A small text-conditioned image flow-matching model, trained from scratch.
Data: trained on simulated fluorescence microscopy of cells, 97500 training examples, 3.7 epochs.
Rows from block 3 of the denoiser of a small text-conditioned image flow-matching model, named by matrix and row number. Rows with one number belong to one channel. Each number is 50 + 12 x the weight over its row's rms, rounded and kept within 0 to 99. All counts start at 0. After the name is the row's rms in percent of the matrix's.
Before each channel's rows are labels from the 100 images, of 14976 (inputs lightly noised), where the channel reaches its highest value: "lies over" is the class under the peak. Only what is clearly more common there than usual is listed. The data: simulated fluorescence microscopy of cells. In brackets: how many of the 100, against the usual share in percent.
# convs0: first 3x3 conv (model.enc.1.0.convs.0.weight, 128x128x3x3, standardized in use, each kernel summed), inputs 0-127
# convs1: second 3x3 conv (model.enc.1.0.convs.1.weight, 128x128x3x3, standardized in use, transposed, each kernel summed), outputs 0-127

lies over: cytoplasm (82 vs 28.1)
convs0.50 085:56 53 33 60 35 38 07 39 61 49 55 41 28 67 45 27 65 51 69 67 62 55 51 42 69 66 45 63 46 41 38 44 39 57 29 52 54 48 39 51 51 43 42 43 37 52 62 74 50 54 39 47 31 49 54 47 52 47 50 39 40 44 40 36 59 48 55 35 65 50 36 44 57 45 53 60 57 31 38 54 41 48 61 42 59 66 39 34 38 47 50 22 65 36 47 38 49 43 41 41 36 52 60 49 35 28 42 51 44 55 69 54 52 60 60 49 59 59 50 50 30 65 31 67 29 38 44 82
convs1.50 112:58 55 29 55 54 42 40 63 29 51 40 43 40 42 61 43 48 36 31 40 50 41 61 54 47 41 36 39 37 63 42 42 53 71 63 66 51 42 42 71 55 43 55 47 40 37 54 53 18 51 72 61 77 45 61 53 28 57 57 30 63 54 53 36 51 39 35 43 70 36 44 33 43 31 45 32 38 55 68 36 55 48 43 67 48 36 56 36 25 41 70 36 69 41 38 58 58 39 55 52 59 46 53 41 61 44 55 72 24 51 34 40 46 47 40 43 46 59 64 48 26 56 32 40 47 49 50 43

lies over: cytoplasm (74 vs 28.1)
convs0.103 098:56 46 57 43 48 47 50 49 50 62 35 38 52 44 75 58 49 62 47 51 41 42 51 64 68 32 52 52 58 59 47 60 68 53 68 51 60 42 30 68 43 48 86 53 57 59 30 43 58 39 54 57 53 58 49 66 63 58 51 66 65 55 41 50 21 71 59 63 39 47 71 32 32 28 43 64 74 64 33 65 57 37 23 53 34 54 43 53 43 60 52 63 41 63 32 46 64 51 55 56 46 55 26 57 69 47 77 43 51 56 33 49 45 51 51 67 42 52 48 43 42 53 67 46 37 59 64 54
convs1.103 109:50 50 69 37 54 57 53 56 74 47 68 48 62 59 42 56 69 62 68 58 69 47 55 53 63 53 60 72 63 46 53 40 29 54 25 50 37 67 58 28 43 49 46 49 57 53 38 33 65 38 41 35 20 61 39 60 54 35 50 61 60 52 39 59 39 83 66 54 64 70 59 70 47 47 51 64 77 50 75 54 42 74 58 51 53 57 59 64 53 65 54 81 48 58 48 50 44 50 50 53 54 52 58 51 44 57 45 28 59 46 52 71 51 52 63 38 56 53 44 43 66 49 68 64 54 45 54 53

lies over: cytoplasm (67 vs 28.1); nucleus (33 vs 4.6)
convs0.88 100:57 56 68 39 57 61 51 61 84 66 41 30 54 44 62 52 28 39 62 33 32 17 40 51 41 44 43 47 35 37 62 51 48 40 54 51 47 52 49 42 31 33 55 38 55 52 36 47 63 15 41 40 23 47 44 57 53 32 39 59 42 35 53 63 40 63 52 43 59 50 64 46 36 38 27 59 57 51 51 58 41 57 53 47 54 46 55 65 71 44 71 53 61 63 53 60 36 60 47 48 55 66 61 60 56 57 69 49 75 66 39 57 23 51 61 41 36 50 35 43 44 54 66 44 55 61 56 44
convs1.88 095:55 37 63 39 52 45 67 63 44 56 57 44 72 36 44 63 30 49 58 50 23 44 58 57 42 59 41 41 60 57 62 44 58 52 45 68 60 57 54 52 75 58 46 60 49 41 57 46 41 39 47 45 69 52 44 43 36 54 47 54 69 40 49 40 58 39 52 55 43 39 52 57 80 46 47 22 50 44 60 29 57 50 44 37 49 39 25 47 39 57 49 64 28 54 68 49 42 55 66 37 63 28 62 21 64 66 59 47 34 25 49 38 38 23 29 44 62 30 44 44 41 55 41 73 59 41 52 46

lies over: nucleus (99 vs 4.6)
convs0.109 081:65 36 53 51 60 51 41 48 59 63 50 43 42 33 45 31 32 50 56 47 54 39 46 67 57 45 56 40 63 63 54 59 69 35 56 37 55 56 54 65 48 47 45 50 48 35 32 58 59 39 58 40 50 64 52 55 60 58 48 30 56 30 34 44 40 69 51 56 51 49 57 59 50 46 62 67 82 86 62 54 44 41 48 58 59 49 55 63 44 70 73 48 51 57 23 27 51 61 46 38 23 58 49 73 56 36 57 39 48 39 42 53 51 54 55 64 28 44 56 58 55 53 43 64 16 43 79 51
convs1.109 088:56 38 37 58 43 57 61 36 46 44 39 17 75 51 49 52 74 38 46 49 55 62 64 43 48 52 42 61 38 24 65 37 36 37 44 40 36 55 50 51 53 67 31 30 77 55 30 59 53 74 57 62 41 48 53 46 57 39 59 50 34 61 57 52 46 25 45 59 53 55 45 53 36 54 33 68 50 34 61 53 60 41 42 54 71 45 53 37 52 39 30 42 59 37 45 68 43 51 44 66 43 52 37 48 39 59 57 63 57 51 53 52 56 69 67 50 68 28 50 34 35 80 39 53 69 55 48 57

lies over: cytoplasm (75 vs 28.1)
convs0.28 088:45 45 37 51 50 47 51 53 62 68 59 36 53 42 40 38 58 31 58 53 50 40 53 33 39 80 50 42 52 43 64 51 32 59 44 43 44 40 61 38 72 57 35 45 67 46 50 57 57 62 39 62 65 51 59 57 30 38 25 33 61 51 67 25 69 49 44 54 69 61 45 52 58 52 46 42 44 29 59 33 70 51 60 36 68 42 63 35 35 41 48 40 60 38 52 40 58 34 18 32 39 25 53 33 35 48 47 54 43 40 67 68 51 54 55 47 63 68 63 48 26 54 51 53 66 56 37 55
convs1.28 108:31 56 51 44 65 46 39 43 33 60 44 57 48 37 73 35 34 60 43 42 37 52 68 46 65 55 50 40 41 55 48 65 73 43 69 48 65 57 38 82 47 46 47 59 35 43 45 38 45 47 43 53 67 47 54 56 48 51 44 53 71 56 43 44 40 74 56 62 58 45 52 41 21 50 71 59 56 60 19 50 52 46 45 68 36 52 56 44 48 52 77 44 70 68 47 37 64 48 47 63 41 53 32 61 57 50 81 55 58 54 46 40 38 31 38 75 50 56 46 60 53 48 38 69 38 33 68 54

lies over: nucleus (99 vs 4.6)
convs0.48 090:53 42 45 57 67 72 55 43 39 53 42 60 54 54 36 51 53 67 35 68 68 63 62 74 49 27 64 45 72 78 43 60 47 34 54 32 49 51 57 49 38 49 38 46 43 52 48 48 53 53 62 38 53 53 59 53 53 70 49 29 51 42 34 36 52 59 47 51 32 60 60 54 51 44 63 74 52 73 64 41 43 53 49 69 52 47 53 68 34 79 35 53 29 42 31 27 58 45 44 38 28 37 46 60 51 57 63 39 48 34 47 41 67 41 43 59 42 25 60 57 53 33 45 51 36 40 60 30
convs1.48 081:26 34 33 67 50 38 50 26 44 45 47 31 64 56 40 51 63 42 40 56 45 58 59 32 44 41 51 61 28 29 60 42 42 39 42 37 46 42 64 45 60 42 31 35 65 50 53 65 50 57 58 66 32 42 48 44 53 34 33 48 17 51 53 45 48 25 53 39 44 45 52 48 44 73 52 51 67 44 50 32 62 32 52 34 71 33 57 36 66 20 38 32 58 42 53 61 34 45 32 57 35 39 53 46 39 61 52 50 54 51 56 47 48 56 65 39 56 50 43 42 26 72 46 50 56 53 56 67

lies over: cytoplasm (63 vs 28.1)
convs0.110 074:59 55 40 41 19 38 46 48 60 57 56 52 46 42 48 51 46 52 57 50 48 42 64 33 67 56 43 48 35 37 59 27 45 50 26 56 61 54 57 49 60 57 63 49 68 47 52 53 55 47 42 47 48 37 52 56 49 20 38 43 58 42 57 36 53 61 41 60 66 67 38 32 52 52 55 53 60 11 43 60 69 38 64 42 55 61 42 20 37 71 60 28 68 63 59 41 63 40 37 42 53 41 61 41 31 38 52 49 48 47 57 60 35 64 64 39 50 62 49 40 22 63 32 69 62 46 42 65
convs1.110 085:57 58 43 49 58 53 31 46 28 62 50 76 26 50 70 15 51 47 42 46 52 46 58 45 64 62 47 38 49 52 40 63 53 73 49 41 45 53 38 60 64 46 65 62 26 49 55 38 31 39 57 37 65 62 31 47 52 64 39 51 69 54 41 41 37 72 62 55 57 43 39 45 53 47 71 51 52 60 36 35 32 35 47 52 40 47 56 43 34 63 53 51 65 53 55 43 76 54 46 51 60 56 40 57 60 64 47 52 42 58 40 47 42 36 39 56 11 64 44 51 55 40 51 56 16 39 62 51

lies over: cytoplasm (86 vs 28.1)
convs0.32 071:50 46 52 45 19 47 45 65 27 31 52 61 30 46 70 58 43 73 70 85 57 48 73 43 60 43 38 61 56 56 50 32 55 23 38 51 39 64 69 48 42 56 65 68 61 47 48 49 57 57 60 45 53 49 54 46 57 41 42 59 41 44 37 48 64 60 45 53 42 60 46 43 72 52 47 62 37 28 51 54 66 25 63 65 59 73 29 66 42 68 44 41 38 45 49 33 42 38 49 40 65 50 61 30 46 35 61 52 30 56 63 43 62 55 53 62 52 51 44 57 43 43 49 56 67 39 44 44
convs1.32 077:59 45 48 61 38 47 61 39 45 57 61 62 41 68 74 38 39 44 50 49 67 59 47 40 49 55 48 52 44 48 34 64 66 65 48 54 61 22 44 50 40 45 69 55 19 62 71 62 37 42 73 38 49 48 40 48 47 57 63 39 46 42 39 59 55 55 42 48 42 28 42 55 50 67 79 49 39 81 43 50 18 57 42 28 65 54 46 46 35 46 32 41 49 32 33 58 63 66 48 65 39 48 37 73 61 61 47 60 51 52 51 34 45 49 53 56 31 46 52 36 57 42 61 40 32 53 67 56

lies over: cytoplasm (89 vs 28.1)
convs0.24 109:59 55 53 55 50 47 55 54 71 59 52 26 59 46 50 45 48 39 53 48 54 27 42 29 53 83 54 38 53 45 68 46 39 40 46 39 55 36 55 41 58 39 28 22 65 41 45 51 59 56 24 69 41 57 57 64 30 24 17 49 67 54 59 40 55 71 58 48 75 57 50 48 53 60 42 48 56 50 61 43 55 53 50 35 60 40 60 43 48 33 68 46 51 54 52 39 52 44 17 33 47 28 57 41 36 52 58 41 54 46 53 61 43 62 55 46 64 70 57 43 25 60 50 51 65 48 41 62
convs1.24 123:37 53 55 22 61 55 50 65 60 56 57 53 58 24 61 53 25 69 44 60 47 44 72 55 57 48 40 35 50 67 52 58 67 32 59 55 77 60 60 73 50 45 55 66 57 46 48 36 49 56 55 79 65 58 73 49 51 66 56 44 85 49 37 34 50 40 56 59 44 49 63 37 35 39 65 60 42 54 32 59 58 48 51 63 38 56 55 40 39 59 65 54 50 50 30 41 40 49 57 55 47 62 44 50 63 47 73 46 46 56 35 53 56 36 43 73 71 54 52 57 48 54 49 73 40 35 63 66

lies over: cytoplasm (59 vs 28.1)
convs0.102 083:49 39 51 31 44 37 39 59 33 59 37 42 30 34 75 49 22 60 61 59 31 50 65 62 65 24 57 50 46 57 50 45 49 44 58 51 54 56 60 53 42 65 78 49 43 42 54 53 73 45 55 62 74 63 66 66 56 58 55 63 72 41 50 35 49 64 45 51 53 39 55 37 45 42 54 70 48 52 27 57 65 36 32 62 33 70 49 67 49 54 38 61 43 54 30 30 60 48 46 41 59 56 30 53 53 29 73 51 38 45 35 40 69 55 51 64 49 63 54 43 47 53 61 70 55 50 55 58
convs1.102 094:48 31 68 64 47 48 39 37 56 45 52 60 43 71 64 39 73 63 70 54 61 48 53 53 48 55 49 61 54 42 53 46 51 55 51 39 40 41 26 52 46 38 54 50 31 55 51 37 61 36 42 19 34 56 35 70 61 38 34 60 42 47 39 71 50 77 68 72 40 72 48 52 43 47 74 59 52 56 48 63 26 56 46 50 58 47 62 64 60 65 39 64 39 57 38 34 59 48 45 59 48 56 33 51 51 43 59 17 61 58 65 57 45 53 63 44 34 53 38 42 69 34 63 55 39 72 55 53

lies over: cytoplasm (98 vs 28.1)
convs0.89 083:45 50 48 40 51 47 40 54 67 59 45 60 38 42 51 50 35 62 64 51 32 31 42 68 66 45 44 39 42 56 53 58 62 39 67 46 50 50 52 50 29 55 67 52 37 55 22 49 73 29 60 46 35 49 53 63 72 61 50 55 46 31 35 51 33 61 47 36 63 41 74 47 38 34 36 73 64 68 35 67 43 35 59 53 51 65 45 73 44 65 46 63 37 55 30 35 62 69 61 54 39 47 52 74 56 44 64 45 65 60 37 52 53 56 59 46 44 40 33 46 46 32 59 35 38 47 72 51
convs1.89 086:70 68 62 63 60 64 71 33 62 50 56 37 68 53 41 61 57 45 66 43 61 47 58 47 51 40 53 64 66 64 58 41 40 64 40 50 47 45 51 63 66 56 52 62 57 67 46 70 54 40 62 39 44 74 35 47 52 66 47 68 58 53 53 55 66 48 75 54 51 52 44 48 85 49 52 35 56 28 87 49 55 56 44 60 53 56 57 57 45 50 64 71 66 47 76 51 68 58 47 41 55 63 53 26 65 76 45 27 48 57 63 62 55 49 50 42 31 61 54 62 55 50 51 46 64 52 48 57

lies over: cytoplasm (67 vs 28.1); nucleus (27 vs 4.6)
convs0.65 075:51 72 37 49 33 55 66 45 22 53 65 63 50 47 58 56 42 54 44 75 45 27 49 53 59 52 25 46 53 53 52 39 50 34 48 49 41 54 50 57 53 57 61 54 53 59 27 39 29 55 83 53 62 66 50 38 57 48 53 43 50 36 46 52 44 24 41 43 55 62 38 39 62 39 20 49 58 41 52 48 61 34 48 53 63 71 38 48 45 48 63 46 66 40 57 51 62 50 62 70 42 56 52 61 29 33 36 50 16 79 53 61 49 54 32 58 39 53 46 66 42 35 37 59 48 44 61 41
convs1.65 084:56 45 58 44 66 57 54 30 49 51 56 47 68 44 46 53 30 62 53 45 51 43 49 52 51 37 60 41 76 56 18 53 72 48 64 60 64 53 52 66 51 49 41 50 46 54 59 81 22 46 55 56 43 54 48 61 46 62 57 62 44 49 35 38 28 45 72 42 60 29 42 40 65 50 45 49 67 50 52 61 47 24 27 54 44 59 20 60 21 41 47 56 31 31 67 58 56 63 58 45 61 63 45 38 75 66 52 34 59 41 67 39 53 43 58 54 46 49 43 62 60 45 48 31 49 48 46 56

lies over: nucleus (48 vs 4.6)
convs0.51 116:62 45 66 59 68 58 39 51 74 73 33 39 48 52 53 48 39 51 49 59 57 39 53 46 67 62 63 46 49 55 56 49 47 39 40 37 57 42 47 47 41 33 42 30 37 47 47 64 72 43 42 56 27 49 59 70 48 40 36 45 51 44 48 35 59 63 69 53 53 41 55 55 58 50 55 62 80 59 57 44 39 56 51 52 35 51 65 67 53 41 66 42 31 61 35 37 33 38 20 33 32 36 46 37 58 57 91 47 80 61 39 49 47 60 61 47 45 46 48 44 41 65 52 61 47 34 62 62
convs1.51 098:41 53 51 27 53 51 72 50 56 36 29 40 73 35 40 61 60 59 50 57 48 51 67 49 27 34 48 39 57 61 47 43 40 25 29 38 51 55 57 34 44 51 33 52 69 53 41 52 56 64 51 72 51 52 75 37 69 57 56 45 63 52 62 53 63 48 46 43 46 66 53 39 42 44 48 57 33 41 59 73 82 43 58 49 20 40 63 37 57 53 47 55 51 46 44 52 39 46 54 55 39 52 83 54 27 39 49 46 39 45 41 33 56 64 63 38 72 34 55 48 30 60 50 50 57 39 37 58

lies over: cytoplasm (76 vs 28.1)
convs0.67 100:62 67 42 49 29 38 57 61 41 45 63 57 49 43 51 48 48 36 67 52 42 44 66 37 47 55 34 35 55 45 55 37 45 39 28 44 53 55 65 48 65 57 39 60 71 51 39 50 44 46 64 43 59 56 50 45 43 31 39 39 54 41 55 44 58 36 43 35 47 75 47 43 69 50 48 49 34 09 49 57 65 45 64 33 74 57 39 24 37 53 54 48 64 55 52 48 58 48 49 54 43 53 51 48 21 36 44 44 06 51 75 64 46 63 56 48 50 62 55 62 32 61 36 62 52 49 36 56
convs1.67 094:48 45 49 47 56 52 46 33 37 61 55 60 45 47 60 36 46 60 52 54 56 50 58 48 64 46 59 50 49 54 56 67 53 39 76 37 42 43 43 48 52 35 65 74 27 54 52 28 46 45 56 43 53 48 26 57 61 60 52 47 67 54 33 58 32 78 56 79 66 35 45 57 47 55 58 60 69 68 47 47 28 54 51 58 58 50 44 50 51 61 54 41 47 51 66 51 70 49 46 49 37 53 18 57 58 63 50 40 66 67 55 29 45 37 50 75 33 68 29 48 61 18 53 51 36 31 65 62

lies over: cytoplasm (98 vs 28.1)
convs0.92 099:50 56 37 59 19 28 63 44 55 50 51 50 68 44 54 56 71 47 61 26 59 49 57 39 59 69 26 53 42 43 62 37 47 57 43 46 41 46 61 46 68 63 52 45 73 36 49 38 51 61 36 53 63 45 28 42 26 26 32 54 52 56 55 39 57 45 37 64 67 61 38 51 54 52 48 44 48 24 63 49 68 56 53 56 63 38 42 28 36 44 53 39 64 36 67 63 64 45 29 51 53 43 51 41 27 61 36 56 46 39 56 48 29 56 48 43 54 65 58 42 26 67 37 49 67 61 41 45
convs1.92 148:54 64 42 46 56 52 44 64 35 61 58 68 49 33 63 38 33 42 41 32 47 36 52 49 46 70 45 42 57 59 44 57 60 78 56 52 37 62 44 56 53 53 65 53 35 51 62 43 29 40 57 49 62 54 43 51 31 72 57 36 82 44 49 39 34 43 43 52 66 33 41 44 60 40 67 46 52 57 34 51 38 55 57 51 44 60 48 45 28 53 56 48 75 56 52 47 78 47 60 53 50 60 41 50 69 61 58 72 39 61 39 45 38 18 23 69 36 67 42 62 51 38 45 67 35 39 61 54

lies over: nucleus (56 vs 4.6)
convs0.1 081:60 53 51 55 24 30 65 47 58 57 51 48 70 48 49 50 66 36 63 37 60 52 63 42 58 55 16 55 25 40 52 28 39 57 43 45 42 47 51 61 71 60 69 51 74 28 43 35 57 48 41 41 74 36 20 45 48 34 47 54 61 62 52 41 46 52 40 51 63 64 31 45 43 38 27 41 51 37 55 50 54 59 55 66 57 46 38 36 42 55 68 50 62 56 62 46 75 57 49 53 66 54 47 44 45 71 54 58 52 47 52 42 19 50 43 36 44 55 63 40 43 72 37 39 60 53 62 42
convs1.1 110:45 70 53 52 60 55 51 67 52 50 57 64 46 39 55 50 41 38 52 34 40 28 45 46 45 69 52 41 63 64 52 59 65 70 52 59 43 46 47 67 54 67 55 56 36 55 64 36 36 37 50 40 60 45 37 53 32 73 53 49 76 34 43 40 31 40 53 63 57 30 50 44 69 22 59 42 48 44 24 45 51 50 69 43 45 62 42 49 36 63 47 41 77 53 43 49 80 49 58 54 46 51 47 48 60 58 47 62 49 59 38 41 38 26 23 66 33 72 40 63 50 44 51 75 35 51 46 55

lies over: cytoplasm (83 vs 28.1)
convs0.55 073:51 54 36 41 48 54 56 51 49 59 60 43 67 44 46 47 37 56 65 69 50 59 66 34 54 42 66 52 72 55 62 57 50 19 25 39 57 33 53 47 49 61 44 43 60 74 48 47 48 46 43 42 57 60 59 62 49 48 33 44 70 28 52 37 51 61 64 76 52 67 59 40 56 45 60 64 66 33 56 54 77 58 48 47 65 57 56 34 31 66 45 35 45 37 42 40 47 32 24 37 43 32 42 37 47 30 56 27 39 38 58 55 59 70 57 57 55 45 59 47 27 77 42 53 43 50 53 60
convs1.55 095:39 34 25 43 56 45 31 44 39 56 51 71 46 50 62 22 42 51 32 48 39 57 50 45 49 79 48 37 35 48 49 54 42 60 52 46 49 65 32 66 54 26 51 51 33 42 78 37 29 35 63 60 60 30 57 47 46 62 54 34 44 61 53 33 45 61 35 41 43 31 43 42 43 66 86 64 54 77 36 38 50 61 50 42 46 56 64 46 48 53 49 45 61 61 46 34 57 46 48 64 42 49 20 55 46 49 47 63 44 45 56 43 42 56 50 49 47 56 64 58 51 43 42 63 25 34 66 51

lies over: nucleus (91 vs 4.6)
convs0.25 085:56 60 39 46 70 80 52 41 48 46 33 72 46 54 26 33 25 47 52 71 40 40 62 70 49 48 56 39 41 51 56 52 45 25 38 34 58 37 46 55 30 53 46 51 35 68 56 69 51 30 66 43 36 49 72 58 60 58 50 31 47 17 41 35 72 39 52 42 56 36 45 48 50 37 49 71 58 64 61 39 45 59 58 45 48 78 65 64 49 55 37 29 57 45 43 30 57 41 51 48 38 58 65 46 59 52 56 51 42 54 57 30 45 49 43 42 46 45 49 55 47 43 31 59 45 40 66 58
convs1.25 094:38 51 53 59 61 41 62 37 38 53 45 15 72 50 52 47 62 51 57 39 48 52 64 45 33 43 62 45 58 46 62 53 54 50 56 45 62 44 44 69 68 54 39 27 65 55 53 82 37 54 71 50 62 39 39 49 58 46 49 52 44 45 68 47 64 41 64 36 40 31 36 40 35 52 59 41 56 45 56 57 73 41 41 50 64 46 42 31 49 28 44 29 53 26 78 55 54 67 38 48 48 56 62 41 54 73 62 42 55 46 57 35 58 60 56 53 47 43 53 61 24 61 42 27 73 68 40 48

lies over: cytoplasm (79 vs 28.1)
convs0.82 105:56 41 45 44 51 49 25 62 37 49 59 31 31 58 51 23 60 61 70 62 49 48 43 49 66 58 40 71 60 52 36 50 49 50 39 36 43 53 51 37 49 63 52 37 49 59 53 53 49 62 33 56 48 73 52 44 58 51 44 65 53 45 45 39 48 51 48 42 41 55 45 54 59 75 61 65 64 62 42 69 49 38 23 48 66 54 46 52 45 63 60 34 50 45 37 46 77 54 47 40 51 70 40 64 29 07 34 24 41 38 51 66 67 55 36 65 52 63 55 55 36 43 53 61 27 48 40 55
convs1.82 084:55 38 40 61 51 45 35 52 20 53 48 32 41 58 42 45 57 37 37 63 56 48 58 75 57 30 55 44 25 50 56 57 43 62 67 68 49 38 46 68 47 51 45 51 51 47 37 41 43 63 58 64 56 49 58 54 53 61 56 56 38 72 30 45 53 42 48 26 60 40 63 65 19 32 29 46 51 61 48 47 48 53 46 80 68 70 56 58 47 45 58 45 41 48 28 41 34 38 60 61 66 46 23 42 68 38 58 57 53 47 53 45 49 57 35 39 56 48 44 49 34 60 28 29 65 51 68 37

lies over: nucleus (49 vs 4.6)
convs0.73 072:43 48 63 32 41 64 54 52 54 56 41 57 60 29 69 57 42 68 51 52 46 24 49 40 34 49 48 34 49 63 38 43 34 44 61 45 73 63 66 52 58 41 65 49 60 56 28 41 48 32 47 38 42 54 27 56 34 27 28 52 22 50 55 51 32 54 63 22 54 48 59 44 53 32 23 81 45 43 38 41 48 46 42 44 40 63 48 60 48 21 61 66 51 35 55 50 51 50 45 62 67 64 51 65 42 50 61 40 56 67 38 58 48 49 47 41 33 58 57 54 53 59 66 50 62 60 53 32
convs1.73 104:64 65 59 82 69 47 42 73 62 65 55 43 39 46 61 54 40 40 48 59 48 62 50 58 71 60 45 46 74 79 42 65 83 51 51 62 56 58 64 66 62 71 61 52 48 55 41 43 50 54 54 39 53 47 54 60 59 55 52 46 55 36 45 66 43 31 62 62 62 46 61 46 74 52 46 42 47 34 34 50 29 51 49 58 49 31 45 47 34 72 67 48 73 58 44 38 55 56 64 53 54 53 40 61 50 40 60 67 47 77 43 58 50 38 39 69 51 66 41 67 32 63 54 58 53 39 50 62

lies over: cytoplasm (60 vs 28.1)
convs0.2 093:39 29 46 32 55 49 39 32 46 63 52 48 54 37 47 57 50 66 36 56 61 52 65 53 62 26 70 49 70 71 45 72 70 34 52 55 62 67 44 64 47 48 56 52 56 60 38 40 55 61 51 54 62 58 52 47 56 64 59 43 52 58 27 63 24 62 65 42 23 43 59 49 40 28 48 59 55 41 40 57 40 63 42 62 41 28 58 46 42 66 39 68 32 62 36 43 49 56 62 46 28 39 39 62 46 46 75 50 44 35 36 47 59 56 59 59 46 25 68 56 56 43 52 51 21 56 48 53
convs1.2 095:28 39 45 31 51 43 27 49 63 30 51 53 36 46 43 37 47 50 57 63 31 56 32 50 53 63 43 64 39 29 54 42 35 57 58 36 49 43 46 38 42 38 28 38 42 54 42 42 73 38 46 59 17 50 51 58 61 28 37 49 31 51 42 53 42 54 40 50 48 79 59 65 38 65 61 60 67 62 53 29 57 47 58 26 53 66 62 53 51 31 44 53 39 63 36 48 45 38 24 65 42 49 18 48 49 28 51 50 54 42 41 50 50 64 55 49 48 57 25 50 37 41 54 55 43 55 54 48

lies over: nucleus (63 vs 4.6)
convs0.29 090:53 29 43 62 46 47 52 43 59 52 41 34 56 68 48 35 71 61 37 63 75 55 41 52 45 73 51 56 42 52 51 47 27 49 41 37 39 27 50 35 63 34 40 42 54 44 68 74 50 69 30 58 41 46 62 52 45 36 38 38 39 64 60 29 65 58 38 34 54 48 34 47 47 49 43 52 58 74 68 39 51 48 59 56 53 47 61 67 34 33 47 31 20 39 36 36 37 35 22 33 47 36 67 44 37 55 45 43 59 44 59 46 56 52 60 61 63 62 56 46 37 34 53 56 54 36 50 49
convs1.29 094:35 31 38 54 47 39 61 51 47 43 26 43 51 42 60 52 53 47 42 45 48 51 60 50 53 31 39 40 49 52 44 50 90 42 53 70 72 67 73 61 47 67 56 53 56 40 60 57 35 79 49 70 75 50 68 46 43 52 53 55 44 55 49 30 59 45 51 51 44 33 51 31 40 45 48 48 56 36 29 66 60 47 48 57 52 62 45 35 51 58 44 37 56 57 44 53 39 53 47 60 65 54 63 50 57 55 59 65 32 43 48 32 45 41 33 43 78 29 51 50 17 55 16 49 46 48 61 53

lies over: nucleus (49 vs 4.6)
convs0.118 100:51 49 50 38 61 59 48 48 67 58 67 51 54 35 44 37 31 61 59 43 40 35 41 62 55 48 58 43 61 69 49 61 63 46 59 42 65 51 46 52 43 61 50 41 60 53 28 25 65 40 42 44 51 67 34 45 61 58 43 61 53 42 37 48 05 70 64 54 47 59 69 70 19 40 54 65 56 73 50 77 41 56 55 60 59 51 52 48 53 74 69 56 48 53 34 51 59 62 50 43 40 53 43 70 59 56 58 40 52 34 45 67 48 49 52 47 31 38 54 48 56 45 52 38 23 58 69 41
convs1.118 092:41 29 57 51 65 54 56 53 60 56 55 20 57 30 39 58 64 47 48 50 42 57 50 53 46 54 59 49 62 39 62 51 50 37 29 36 45 51 55 46 72 88 31 22 72 57 36 27 75 49 33 53 44 58 31 44 54 38 43 55 49 48 55 54 35 43 59 50 46 68 55 86 68 61 32 49 66 45 55 33 53 56 49 51 63 52 44 47 54 45 50 50 34 48 49 51 26 58 46 55 53 35 34 39 50 62 47 48 58 27 40 54 49 55 55 48 65 34 30 43 38 67 41 59 61 40 50 34